{
  "image_size": 64,
  "crop_scale_min": 1,
  "vocab_size": 28,
  "embed_dim": 256,
  "encoder_arch": "vit",
  "encoder_norm_position": "pre",
  "encoder_mlp_ratio": 4,
  "encoder_bias": "none",
  "encoder_conv_stem": false,
  "muon_scale": "original",
  "adamw_lr_other_params": 0.0029,
  "grad_clip": 1.0,
  "magnitude_pruning": 0.7,
  "weight_decay": 0.04,
  "adamw_weight_decay_other_params": 0.05
}
Rows from block 3 of the text encoder of a small contrastive image-text model, named by matrix and row number. Rows with one number belong to one neuron. Each number is 128 + 32 x the weight over its row's rms, rounded and kept within 0 to 255. All counts start at 0.
After each neuron's rows are labels from the 100 texts, of 14848, where the neuron reaches its highest value: "fires on" is the input token at the peak. Only what is clearly more common there than usual is listed. The data: simulated telescope pictures of galaxies. In brackets: how many of the 100, against the usual share in percent.
# fc1: MLP up (text_encoder.blocks.3.mlp.fc1.weight, 1152x192), inputs 0-95
# fc2: MLP down (text_encoder.blocks.3.mlp.fc2.weight, 192x1152, transposed), outputs 0-95

fc1.375 [128 128 128 133 128 128 164 128 128 128 128 128 128 128  88 102 110 128 135 128 128 128 128 128 128 128 128  17 128 128 128 128 109 128 128 128 128 128 128 128 128  17 128 128  66 169 128 128 128 128 128 162 128 125 127 128 128 128  66 128 128 128 128 128 128 128 128 128 128 128 128 128 168 128 128 145 128 128 128 128 128 128 128 128 128 128 128 128   0 128 128 128 128 128 128 128]
fc2.375 [128  85 115 137 128 128 128 156 128 128 186 120 128 105 128 128 128 128 192 149 108 128 128  22 128 128 128 164 128 128  91 152 128 128 128 128 143 209 128 128 170 128  66 182  98 128 114 128 128 128 143 128 128 128 128 128 128 187 148 192 128 167 128 128 128 178 128 128 128 128 128  90  91 147 128 128 128 128 109  78 116 134 128 185 119 128 123 116 255 128 128 128 128 172 128 140]
fires on: "-" (100 vs 5)

fc1.742 [187 128 128 138 128 128 128  76 128 128 128 149 128 128 129 128 128 128 128 128 110 128  82 128 128 128 128 158 128 128 113 128 128 128 128 128 211 128  50 128 128 128 162  62 142 178 128 128 128 128 128 128 128 128 128 128 128 183 128 128 128 128 128 128 128  86  57  32  93 128 128 128 152 128  56 128 128 128 153 128 128 128 128 128 128 128 128 128 128 128 128 128 128 128 128 128]
fc2.742 [128 128 128 107 128 128 128 128 128 128 171 128 128 128 128 128 128 128 128 128 128 128 177 128 128 128 128 128 128 128 118 128 128 128 128 128  42  50 128 128 128 128 128 128 128 128 128 128 128 128  70 128 128 128 157 128 128 128 128 128 128 128 128 128 128 128 180 128 125 233 128 128 128 128 198 128 128 128 115 128 128 128 128 128 128 128 128 128  57 128 190 128 113 128 128 128]
fires on: "lensed" (100 vs 1.7)

fc1.346 [128 128 128 128 128 128 128  63 128 128 128 128 128 128 128 204 128 137 128 128 128 128 128 128 128 128   0 128 135 128 128 128 128 128 128 128 128 106 128 128 128 129 128 128 128 128 128 128 128   0  78 174 128 139 202  53 128 128 128 128 128 128 253 128 128 128  97  70 128 132 128 128 128 128 128 128 128 121 128 128 128 128  92 128 164  86 128 128 128 128 128 128 128 128 128  42]
fc2.346 [128 128 128 128 128 128 128 211 128 128 128 128 128 128 101  37 128 128 128 128 134 128  95 128 179 128 237 135 128 128 128 128 128 128 128 128 128 128 180 201 128 128 128 128 128 137 128 165 128 125 128 128 128 128 128 128 128 128 128 128 128 128 128 128 128 128 128 128 128 128 128 128 128 122  29 128 158 128 128 128 146 128 128 128 128 128 128 128 128 128 128 128 155 128 128 128]
fires on: "<end>" (70 vs 18.3); "a" (30 vs 4.7)

fc1.532 [ 85 101 128 128 146  87 128 128 128 128 128 128 128 128 128 128 100  45 110 155 128 128 134  50 128 128 128  94 190 184  90 128 128 128 195 128 128  80  85 128 128 128 128 156 128 154 157 154 128 128 128 128  93  91 128 106 194  97 170 255 201 128 128 128 128 128 188 128 128 159 160 128 128 105 128 128 116 128 128 128 128 128 167 128  87 128 102 128 128 128 128 128 185  68 255 128]
fc2.532 [128 128 116 128 168 128 128  99 172  88 148 163 149 119 111 128 128 206 128 128 128  84 128 128 128 144 128 128 103 128  83 128 128   0 128 128 128 128 161 128 128  75 128 128 107 128 128  99 128 148 128 142 147 209 121 128 128 198 114  13 128 128 128 128 128 141 128 118 128 204 128 106 128 130 194 128 116 128 128 128 145 128  95 129 115 133 109 141 128 131 128  52 137 140 128 175]
fires on: "a" (100 vs 4.7)

fc1.25 [128 128 135 128 128 128 128 128 128 128 128 194 128 128 128 128 128   0 128 128 128 128 128 128 128 128   4 128 128 128 128  50 128 128 105 128 128 122 128 170 128 128 128 128 128 128 128 128 128 128 128 128 128 128 210 128 128  33 177 128 128 128 128 199 128 128 128 173 128  40 128 128 128  65 128 128 128 128 128 128 128  69 128 128 128  77 128 128 128 128 128 128 128 122 128 128]
fc2.25 [215 102 128 200  76 128 128  34   0 128 235 128 128 128  88 128 128 128 128 129 128 128 128  51 128 128 128 131 128 128 128 128 190 128 125 128 177 128 128 128 128 128 160  72 128 128  22 128 128  88 111 128 112  96 128 128 132 128 128 128 128 128 128 128 128 128 128 128 125 246 128 128 187 164 128 128 141 128 128 128  71 128 128 128 128 128 128  29 249 128 128  94 128 128 128 128]
fires on: "arc" (100 vs 1.7)

fc1.464 [128 128 128 128 128 102 128 162 128 128 170 244 128  46 128 133 128 128 128 130 128 128 128 128 128 102 137 153 128 128 128 128 128  71 128 128 128 128 128 246 128 128 128 225  38 128 128 128 128 128  42 132 128 128 128 128 128 128 128 128 128 128 128  85 128   0 111  34 128 128  45 128 128 128 122 128 128 128 128 128 128 128 184 128 128 128 128 128 128 128 128 128 128 152 114 128]
fc2.464 [128 128 128 185 128 128  79  88 128 128  31  55 128 128 208 128 104 134 142 191 128 128 128 141 162 112 128 128 128 128  56 128 128 128 128 128 128 128 128   0 128 128 128 128 192 128 128  99 128 128 128 128 128 128 128 128 125 128 128 128 128 128 179 128 128 255 135 128 136 128 128 128  56 128 128 128 128 128 128 128 128  65 128 128 128 128 128 115 128 128 125 189 128 128 128 128]
fires on: "<end>" (100 vs 18.3)

fc1.285 [157 128 244 128 168 128 128 128 128 128 186 128 128 195 128 128 128 128 128 128 194 128 128 175 128 128 128 136 128 128 128 128 128 128 128 128 128  84 128 128 128 128 128 128 102 128 161 133  44  47 128 128 128 128 128 128 128 128  21 128  78 128 120  32 128 169  71 128  62 128 189 184  65 128 128 128 128 128 128 128 161 207 212 128 128 128 128 128 128 128 128 158 128 156 154  15]
fc2.285 [232 128   0 128 128 128 128 179 128 128 128 128 128 128 128 209 128 128 128 128  12 128 128 128 255 128 128 128 128 128 128 128 128  88 128 128 128 128 128 128 128 128 128 128 128 128 128 128 150 128 128 128 128 128 128 128 128 128 255 128 128 128 128 128 128 128 119 128 128 128 128 128 255 128 128 128 128 128 128 128 128 128  42 128 128 128 128 128 128 128 128 131 128 128 128 128]
fires on: "<end>" (100 vs 18.3)

fc1.398 [128 128 143  96  73 188 128 128 128 128 235 128 128 122 133 178 128 128 128  94 128 128 128 128 159  73 134 128 153 128 128 118 128 128 128 203 128 246 128 128 128 109 128 192 128 128 128 128 128 188 128 128 179 128 128 143 128  45 128 128 171 128 128 101 133 128 128 128 128 128 128 151 208  95 128  65 114 133 101 128 107 128  29 128 112 128 181 128 128  58 128 128 128 173 109 128]
fc2.398 [104 128 128 128 197 148 128 179 129 128 128 128  53 128 128  40 136 161 128 128 128  95 128 128 128 118 128 170 128 112 134 149 128 128 105 130 109 128 128 149 205  39  57  97 128 174 121 128 117 128 165 154 115 141 156 126  73 191 102 128 140 130 128  57 128 189 179 118 128 128 157 128 128 128 159 128 128 128 128 128 128 128 100 159 122 105 128 209 136 128 128  94  55  69 130 128]
fires on: "-" (100 vs 5)

fc1.353 [128  98 128 145 128  41 128 128 128 128 128 210  77 128 128 128 128 128 128  17 191 128 128 128 128 128 128 128 128 128 128 128 128 128   0 128 128 128 128 128  41 128 177 128 128 128 203 128 128 128 128 128 128 128 128 128  64 128 128 128 128 128 128 215 191 128 128 128 128 128 128 128  81 128 128 128 128 128 128 128 128  30 128 128 128 128 128 128 128 128 128 128 128  34 128 103]
fc2.353 [128 128 128 128 128 128 128 128 128 128 128 128 128 128 128 128 128 106 128 227 128 128 128 128 128 128 128 128 128 128 128 234 150 128 128 128 128   0 128 128 128 128 158 128 128 128 128 128 128 128 207 128 128 128 128 128 128 128 128  95 128 128 128 128 128 128 128 128 128 128 128 128 128 128 128 128 128 128 128 128 128  60 128 128 128 128 128 128 128 182 128 128  62 128 128 128]
fires on: "-" (100 vs 5)

fc1.438 [183  46 128 128 108 141 128 128 128 147  84 128 163 128 128 128 128 128 128 128 128 128 128 128 114 128 187 128 128 128  95 128  89 128 128 128 191 128 128 128 128 128  80 189 128 106 119 128  76  90 156 128 158 128 128 128 128 128 128 128 128  84   1 128 128 128 128 128 128 128 128 128  71 128 128 189  71 190 223 128 118  98 128  91 186 113 129 128 128 105 128 158 128  72 128 128]
fc2.438 [128 175 159 128 178  94 128 126 128 128 214  33 128 129 128 142 148 168 128 156 113 128 128 236 128  98 128 132 128 128 173 220  99 128 128 128 127 181  82 128  93 128 128 128 130 137 150 128 128 100 128 128 128 128  69 197  38 132 128 146 149 128 208  47 128 104 128 128 128 119  55 128 255 130 124 156 128 149  93 128 128 128 120  74  90 144 128  59 128 128 128 144 183  75 128 128]
fires on: "lensed" (100 vs 1.7)

fc1.752 [246 128 128 128 122 128 128 128 123 128 128 128 128  77 117 128   7 109 146 128 101 128  88 128 128 128 234 128 128 128 176 128 128 128 128 202   0 128 203 128 128 128 128 128 128 128 128 128 128 128 128 172 207  28 128 162 128 128  64 128 128 128 128 177 113 128 128 128 128 128 128 128 176 128  50  89 128 128 131 128 128 128 150 128 128  79 128 128 128 232 128  75 128 128 128 128]
fc2.752 [128 128 128 128 128 128 128 128 128 128 128 128 128 128 128 128 128 128 128 128 128 128 128 128 128 128 107 128 128 128 128 128 128 128 128 128 128 128 128 128 128 128 128 128 128 128 128 128 128 128 128 128 128 128 128 128 128 128 128 128 128 128 128 128 128 128 128 128 128 128 128 128 128 128 128 128 128 128 128 128 128 128 128 128 128 128 128 128 128  61 128 128 128 128 128 128]
fires on: "star" (100 vs 6.3)

fc1.48 [128 128 128 128 128 128 128 128 128 155 128 128 128 128 128 128 128 128 127 128 128 173 128 128 128 128 128 128 128 128 128 128 128 128  97 128 128 128 128 128 128   0 128 128 128 128 128 128 128 128 128 128 128 128 128 128 200 128 255 128 128  58 128 180 128 128 128 255 128 128 166 128 128 128 128 146 128 128 128 106 128 128 128 128  92 128 128 128 128 128 128 128 133 128 128 128]
fc2.48 [128 128 128 128 128 128 128 128 128 128 128 128 128 128 128 128 128 128 128 128 128 128 128 128 128 128 128 128 128 128 128  78 128 128 128 128 128 128 128 128 128 255 128 128 128 128 128 128 128 128 128 109 128 128 128 128 128 128  27 128 128 128 128 128 128 113 128  42 128  13 128 134 128 128 128 128 128 128 128 128 182 128 128 128 128 128 128 128 128 128 128 128 128 128 128 128]
fires on: "merging" (100 vs 1.6)

fc1.223 [128 128 128 128 128  89 200 128 128 128 128 128 128 128 128 128 128   0 128  89 165 128 128 239 128 128 128 128 128 128  27 128 128 128 128 128 128 128 128 128 128 128 128 128 164 128 128 219 128 128 128 128 128  69 128 128 128 128 128 128 128 128 128 128 128 128 128 128  12 128 128 128 128  81 128 142 128   0 128 128 128 128 128 128 128 128 128 128 128 128 128 128 128 128 128 128]
fc2.223 [128 128 128 128 128 128 128 128 128 128 173 128 128 128 128 128 128 128 128 128 128 128 128 128 128 128 131 128 128 128 128 128 128 128 128 128 128 194 128 128 128 128 128 128 128 128 127 128 128 128 128 128 128 128 128 128 128 128 128 128 128 128 128 157 128 128 128 128 187 128 128 128 128 128 128 128 128 255 128 128 128  80 128 128 128 128 128 128 128 128 128 128 128 244 128 128]
fires on: "lensed" (100 vs 1.7)

fc1.703 [128 128 152 120 128  85 151 128 128 128 128 128 128 128 128 255 148 128 128 128 128 195 164 204  76 128 128 128 128 128 128  85 128 115 128 101 128 128 128 207 128 128 128 128 128 128 128 133 128 128 128 128 128 128 128 128 128 128 128 128 128 128 128 128 177  98  51 128 141 205 128 124 128 128 128 128 128 104 126 101 128 128 128 118 128 128 128 128 128 128  71 128 128 128 137 128]
fc2.703 [128 128 128 128 128 128 154 128 128 128 119 218 128 128 128   0 131 128 128 128 177   0 128  58 128 100 128 128 128 128 128 128 128 128 128 128 128 128 128 128 121 128 128 128 128 128 128 142 128 128 140 128 128 128 148 128 128 128 147 140 128 128 128 128 128 165 128 128 128 128 128 128 128 128 128 128 128 128 117 128 128 128 128 128 128 128 128 128 128 128 128 183 128 128  40 128]
fires on: "merging" (100 vs 1.6)

fc1.71 [128 141 128 128 128  92  45 128 128 128 128 128 128 183 128 128 128 205 128  68 128 102   0 128 149 128 150 141 187 124 128 128 128 113 128 128 128 128 183 128 128 128 136  14 128 128 128 128 128  73 128 128 124 122 128 128 128 128 128 128  85 128 128 194 128 128 128 128 128 167 128 177 128  98 128 128 176 128 128 128 128 128 128 128 223 128 128 128 139 128 128  52 128 128 104 128]
fc2.71 [128 128 168 128  86 128 171 128 128 128 154 128 128 128 128 120 128  75 128 195 120 128 255 128 128 128 128 128  64 128 128 128 126 128 128 128 157 118  59 128  89 128 128 247 128 100  79 128 128 128 128 128 128 128 157 128  37 128 146 128 174  87 175 128 128 128 109 130  83 128 128 172 128 163 110 128  81  99 128 128 128 128 127 119 128 128 128 128 128 128 128 208 111 114 128 132]
fires on: "a" (100 vs 4.7)

fc1.710 [128 128 128 128 128  64 128 128  75 128 128 128 128 128  26 128 128 128 126 128 128 128 128 128 128 128 128 128 128 128 128 128 151 192 128 128 128 128 128 128 128 128 128  95 128 128 128 136 128 128 128 128 128 128 128  67 209 128 105 128 115 128 128 128 128 128 128 120 171 128 128 128 128 128 128 128 159 128 128 128 128 128   1 128 128 128 134   0 128 128 128 128 128 128 128 128]
fc2.710 [128 128 132 128 174 128 128 128 128 128 186 128 128 128 206 128 128 128  96  91 128 128 187 162 128 128 199  56 128 128 128 128 128 128  58 128 128 128 128 128 255 128 128 106 128 122  48 128 128 128 128 128 211 128 128  99  46 128  94 128 128 128 128 128 128 117 141 128 128  78 128 128 102 128 128 128 127 128 104  96 128 128 249 128 128 128  63 229 128 128 128 128 235 128 128 128]
fires on: "arc" (100 vs 1.7)

fc1.321 [128 128 128 128 128  79 128 128 128 129 212 161 128 153 128 128 128 128 128 128 128  79 128 128 128 128 128 155 130 117 128 128 128 128  86 128 128 128  60 128   0 128 128 128  92 128 213 128 128 128 128 128 122  45 157 128 168 128 181 160 128 128  88 128 135 128 127 128 128 163 128 128 128 128 128 128 128  90 128 128  83 156 128 128  97 128 128 173 128 128 128 156 166 128 159 128]
fc2.321 [128 128 128 128   0 128 128 128 128 145 147  88 128 168 128  49 128 128 128 128 228 128 128 128 128 128 128 128 155  63 128 128 128  67 128 128 130 128 128 128 245 128 128  61 128 128 128 128 128 128 128 128 158 128 128 128 128 128 128  53 128 178 141 128 128 128 128 128 128 128 128 128 128 128 128  80 128 128 128 128 204 128 177 128 121 128 190  97 128 128 156 128  69 128 128 128]
fires on: "a" (100 vs 4.7)

fc1.620 [128 128 128 128 174 128 128 128 128 136 128 128 128 128 128 128  75 123 128  88 128  76 128 128 128  86 255 128 225 128 128 102 128 152 128 128 128 178 108  87 203 128 170 100 128 128 128 128 128  56 128 128 136 128 128 128 128 128 128 128 128 128 128 113 128 128 120 128 140 171 128  50 128 162 128 128 105 128  97 128 128 103 128 128 128 147 128 128  78 128 128 128 128 159 128 128]
fc2.620 [171 106  30 128 128 192 129  73 180 128 128 128 128 128 128 128 126 148 127 162 128 230 128 128 128 128 128 184  65 153  75 128 106 128 128 128 181  55 128 168 139 107 128 129 143 128 128 128 191 195 154 128 128 128 128  67 128  60 128 109 151 128 137 128 128  91 128 118 128 128 128 128 128 116 128 128 100 128 157 128  78 128 128 128 100  43 128 128 128 128 128 128 128 128 128 133]
fires on: "lensed" (100 vs 1.7)

fc1.117 [128 128 114 116 124 238 128 128 128 128 146 128 128 128 128 128 128   0  78 128 128 128 128 128 128  73 161 255 128 128 128 129 137 128 128 185 128 128 103 174 128 104 128 120 128 128 128 128 128 173 128 112 128 244 128 128 128 128  49 143 128 128 128 128 128 128 128 155 128 147 128 128 128 128 128 128  56 128 206 150 128 128 128 128 128 101 226 131  48 128 106 190 150 151 128 128]
fc2.117 [128 128 151 128 128  71 102 128 128 188 128 150  64 126 128 101  73 237 122 125 175 128  99  71 128 128 128  75 128 100 128 151 128 128 126 135 138 128 128 128 128  91 103 173 128 128 128 128 128 128 128 167 128 128 144 128 128  39 128 128 128 122 128 128 128 128 128 128 134 154 128  80 128 139 128 128 128 128 128 117 128 108 101  72 128 128 128  85 214 200  97 189  83 128 128 103]
fires on: "-" (100 vs 5)

fc1.630 [128 128 111 128 113 199  75 128 128 134 187 128 128 128 128 136 128 158 244 128 128 121 128 128 128 173 128 128 128 131 128 184 128 128 105 239 128 128 128 128  97 128 204 128 128 128 128 128 128 128 128 128 128 128 203  66 128 128 123 128 128 128 255 128 146 137 128 128 136 225 128 128 128 128 255 128 128 128   2 128 128 128 128 128 128 128 128 128 128 128 128 121 128 128 128 128]
fc2.630 [128 128 128  95 128 137 169 128 128 105 128 109 128 128 128  84 128 128  43 128 128 167 128 128 167 128 128 255 109 128  65 128 128 128 128 185 128 113  92 128 128 128 128 128 128 128 128 112 128 128 128 128 128 107 128 128 102  29 128 116 168 128 128  92 128 128 128 128 128  98 128 128 214  64  87 106 128  37 212 128 173 153 128 240 128 128 128 128  68 101 128 128 149 128 128 128]
fires on: "a" (100 vs 4.7)

fc1.516 [ 90 101 128 128 154 134 128 128 128 128  84 128 128 128  71  52 128 128 128 128 128 128 140   8 128 128 128 128 128 128 128 128 128 128 128 128  90 128 128 128 128 128 125 128  47 128 128 128 128 128  18 119 128  99 179 128 146 109  62 128 128 208 168 128 128 172 113 128 128 128 128 128 128 128 128 128 128 128 109 128 128 128 128 128 128 128 216 128 128 128 166 143 128 152 121 128]
fc2.516 [129 192 234 128  28 128 123 119 123  68 208 122 128 150 120 203 122 136 128 128 146 137 128 119  96 128  87 128  99 152 128  77 107 176 129 135 128 128 128 128 187 101 128 128 118 107 128 128 172  81 142 128 205 128 128 117 114 128 128 124 124  64 128 177 128  58 201 128 123 118 128 149 128 128 128 128  87 205 120 128 114 104 128 128  84 158 128  86 128 128 128  60 129 128  87  99]
fires on: "star" (100 vs 6.3)

fc1.291 [118 128 128 128 128 128 128 128 128 128 128 128 128 113 128 128 128 122 128  89 128 128 145 128  73  81 128 128 128 128 128 128 128 243 128 128 128 128 128 128 128 148 128 128 128 153 128 128 179 128 128  92 128  95 133 128 128 128 128 128 128 161 128 128 128  30 128 138 128 128 106 113 173 128 128 128 128 132 128 128 128 128 128 167 128 128 128 128 128 128 128 128  92 128 128 128]
fc2.291 [128 128 128 128 128 128 128 128 128 128 128 128 128 128 128  84 128 128 128 128 128 128 128 128 128 128 128 128 128 128 120 128 128 128 128 128 128 128 128 128 135 128 148 128 128 128 128 128 128 128 128 128 128 128 128 128 128 128 128 128 128 128 128 128 128 255 128 123 128 128 128 128 128 128 128 128 128 128 128 128 128 128 128 128 128 128 128 128 128 128 128 136 128 128 128 128]
fires on: "<end>" (100 vs 18.3)

fc1.186 [128 129 128  94 131 128  70 128 128 128 128 128 128 100 128 128 133 128 128 128 128 128 128 128 128 128 128 177 128 128 128 128 128 128 128 128 255 128 128 128 128 128 188 128 128 128 128 128 128 128 128 128 128 128 128 137 128 128 128 128 128 128 128   0 128 128 128 128 128 128 128 103 128 219 128 128 128 128 128 128 194 128 128 128 128 128 128 128 128 128 179 128 128 128 128 128]
fc2.186 [128 128 128 128 128 128 128 128 128  40 128 128 128 128 128 128 128 128 128 128 128 128 128 150 128 128 191 128 128 203 128 128 128 128 128 128   0 128 128 128 128 182 127 128 128 128 128 128 128 158 128 128 128 128 128 128 128 128 128 128 128 128 128 128 128 128  74 237 128 128 128 128 128   0 128 128 128 128  68 128 128 128 128 255 128 128 128 133 128 128 128 128 128 128 128 128]
fires on: "-" (100 vs 5)

fc1.294 [159 128 128 128 128  37 128 209  78 128 128 128 128  53 128 128 128 128 128 188 162 128 197 128 128 128 128 128 128 114 128 128 128 128 128 128 179 170 128 128 128 100 135 128 128 128 137 120 128 128 128 114 128 128 128 128 128 110 128 128 128  58 128 128 128 149 119 196 128 128 128 128 128 128 128 128 128 128 128  87 217 159 165 128 128 128 128 128 128 218 128 181 128 166  87   0]
fc2.294 [128 128 128 128 128 241 128  52 136 128 128 128 128 128 128 128  95 128 128 128 128 128 128 128 128 128 128 128 128 128 128 128 128  59 128 128 128 128 128 128 128 128 128 128 128 137 128 128 128  49 128 128 128 128  67 128 128 128 128 128 128 128 128 128 128 128 108  56  77 128 128 128 155 128 128 128  73 128 128 175 128  86 128 128 155 115 128 128 128   7 128 128 128 116 227 251]
fires on: "merging" (100 vs 1.6)

fc1.395 [167 170 117 128 128 128 151 135 128 182 110 128 128 102 140 128 133  81 108 197 128 128 128 128 128 128 128  95 128 128 128 128 128 129 128 210 128 136  79 147 128  90 132 123 128 128 128 128 169 128 151 122 218 200 168 128  95 128  66 225 215  98 128 128 128 128 128 128 128 124  69 128 108 102 128 128 173  67 128 128 115 128  88 128  81 128 110 133 128 138  99 128 109 128 241 128]
fc2.395 [128  97 128  58 128 128  67  95 128  96 193 119 128 178  98 128  77 126 128 189 136 128 163 112 128 128 131 128 165 128  42 128 128 128 128 207 230 128 128 121 128 135 128 172 101 128  68 130  93 111 128 170 128  84 128 201 142 128 141  78  81 128 203 180 128 128 128 169 104 124 100 115  63  93 128 128 128 128 128 128 133 128 192 131 128 128 116 128 128 105 129 128 128 128  30 128]
fires on: "-" (100 vs 5)

fc1.261 [128 128 128 128 128 128 128 162 159 128 128 126 128 162 228 139 112 128 135 128  88 128 132 101 128 128 147 213 128 128 147 172 109 115 125 128 209 128 128 115  90 128 128 128 128 128 128 154 128 115 117 128 128 148 128  91 128  67 156 128  98 106 179 109  12 118 149 128 128 105 128 190 180 124 101 128 234 128 128 128 147 128 128 128 135 128 128 128 128  16  95 112 213 128 121  94]
fc2.261 [160 128 128 184 168 128 128 128 128 128 219 146 128 128 128 157 181 110 184 197 128 128  81 128 132 128 128 118 128 128 128 128 104 128 128 128 128 128 128 107 128 113 145 128 128 128 135 128 128 128 128 128 141 128 128 237 135 175 126 164 128 128  28 117 228 172  75 128 125 128 128 128 128 115 128 138  39 128 128 128 128  72 128 128 104 155 128 128 128 237 167 176 128 128 128 128]
fires on: "star" (100 vs 6.3)

fc1.396 [128 128 128 128 154 128 128 128 128 128 128 128  31 128 128 128 128 128 128 128 252 128 128 128 174 128 132 128 135 128  22 128 128 128   0 128  31 128 128 187 128 128 128 138 128 128 128 128 128 128 128 128 128 128 128 128 236 255 246 128 128 128   0 128 128 128 104 128 149 128 128 122 128 128 128 128 124 128 183 128 128 128 107 128  51 128 128 128 128 128  85 184  50 171 128 128]
fc2.396 [128 128 128 128 128 128 128  51 128  52 128 128 128 128 128 128 128 128 128 128 128 128 128 128  72 128 128 102 128 128 212 128 128 128 175 128 128 128 128 128 128 128 128 128 128 110 128 128  83 128 128 128 128 128 128 128  47   0  25 128 128 128 226 128 128 128 128 128 128 130 128  87 128 128  68 128 155 128 128 128 128 128 130 128 128 166 128 128 128 175 202 128 245 128 128  53]
fires on: "lensed" (100 vs 1.7)

fc1.559 [128 128 150  68 128 203 128 193 126   0 128 183 128 128 128  53  62 128 108  73  68 174 186 128 128 128 219 219 168 141 128 103 173 128 128 128 128 128 128 128 134  65 128 128 128 128 128 128 128 128 128 135 128 128 128 155 128 128 128 128 128 119 128 128 128 128 162 134 119  54 128 128  39  60 128 128 123 128 128 128 128 128 128 146 128  87 128 128  76  86  21 128 128 128 128 128]
fc2.559 [128 128 151 128 128 121 128 128 128 128 128 109 128  93 128 120 169 187 160 142 199 128 128  59 128 128 128 128 128  79  77 213 128 128 128 128 187 128 175  79 128  68 128 128 109 128 116  64 128 128 128 152 128 128 128 128 128  51 167 128 128 163  81 128 128 175 128 182 128 128 141  74 128 172 128 155 134 128 151 128 176 110  85  36 108 128 120 110 128 128 107 128 128 171 128 134]
fires on: "-" (100 vs 5)

fc1.46 [128 128 214 128  95 128 138 128 128 220 128 128 128 128 128 159 128 128 128 128 118 128 128 128 128 128 128  91 128  23  49 128 128 128 124 128 255 170 128 128 245 128 128 128 128 128 128 128 139 128 128 128 128 128 128 126 128 128 128 128 128 119 139 128  99 120 128  26 128  69 128 128 128 128 128 183  78 128 128 128 128 128 211 167 128 128 128 214  82 128 169 185 128 173 128 110]
fc2.46 [128 128 128 106 128 128 142  63 128  97 128 124 128 128  96 128 107 128  79  71 110 129 128 166 166 233 170 173 128 175 146 144  68 128 110 159  99 107 108 126 109 152 155 133 204 128  50  91  78 124 160 128 128 156 128  65 106 131  63 121 183 127 130 131 100 128 112 139 128 158 184  80 124  93 123 128 101 128 135 128 128 123 128  82 119 127 108 105 117 128 128 128 149 128 128 144]
fires on: "lensed" (100 vs 1.7)

fc1.407 [128 180 128  66 158 128 128 203 111 125 128 128 128 150 146 128 128 128 128 151 128 128 128 128 128 128 128 146 104  75 128 140 128 119  23 128 175 128 128 128 128 128  61 128 209 128 128 170  58 128 128 128 124 107 128 126  93 128 128 128 106 128 128 128  72 128 128 128 128 128 128 157 128  99 128 128 128 128 128  81  67 128 128 157  86 128 128 128 128 128 139 128 128 128 128 128]
fc2.407 [128  44 128 187  63 128 128 128 128 128 128 128 128 187 128 128 185 128 149 156 128 128 128 128 128 175 128 128 128 161 128 128 128 128 128 128 128 128 128 177 128 140 228 162   7 128 128 128 120 128 128 128 118 128 128 128 152 128 128 128 181 128  76 128 250 128 128 128 128 128 128 128 128 160 128 128 128 128 128 128 128 128 128 128 128 128 128 128 116 128 128 128 128 128 128 128]
fires on: "star" (100 vs 6.3)

fc1.149 [128 128 128 128 128 128 128 128 128 128 157 128 128 128 128 128 150 128 128 128 128 106 128 162 128 144 128 128 121 128 128 128 201 128 128 157 128 128 128 128 128 128 128 128 118 128  11 128 233 128 123 128 128 128 128  23  56 128 128 180 128 128  65 128 128 128 128  55 121 128 128 128 128 128 128 128 128 128 128 184 128 128 128 128 114 128 137 128 128 128 128 128 128 128  76 128]
fc2.149 [129 128 128 143 128 128 128 128 128 128 128 128 128 128 128 140 128  95 128 128 128 150 128 128 128  81 124  49  93 128 111 104 128 128 128 128 137 128 128 174 165  75 192 128 128 100 128 128   4 128 128 128 128 128 128 128 128 128 151  89 128 128 255 128 128 128 128 128 128 124 128 128 128 174 128 128 128 128 128 147  25 128 128 128 128 128 128 156 128 128 128 128 128 128  90 128]
fires on: "lensed" (100 vs 1.7)

fc1.358 [113 149 128 121 128 128 128 125 128 128 128 128 128 128 128 128 128 159 130 128 137 128 128 128 128 128 216 128 128 255 128 217 128 212 128 128 128 128 176  28 128 128  82 128  45 172 128 128 128 128 143 128  34 128 157 117 128 128  58 128 127 128 103 128 144 128 128 235 149 128 128 128  10 102 176 128 128 183 128 128 128 181 128 128 128 128 128 128 128 171 128 154 139 128 145 128]
fc2.358 [128 128 128 128 128 128 149 125 128 128 128 128 128 128 128 188 128 118 128 128 128 128 128 128 128 128 128 128 128   0 128 128 128   0 128 128 128 128 128 128 128 128 128 128 255 128 128 128 128 128 128 128 241 128 128 128 128 128 128  84 128 128 128 128 128 128 128  73 128 128 128 128 135 128 102 128 128 128 128 128 128 128 128 185 128 177 128 128 128 128 128 128 128 128 128 128]
fires on: "arc" (100 vs 1.7)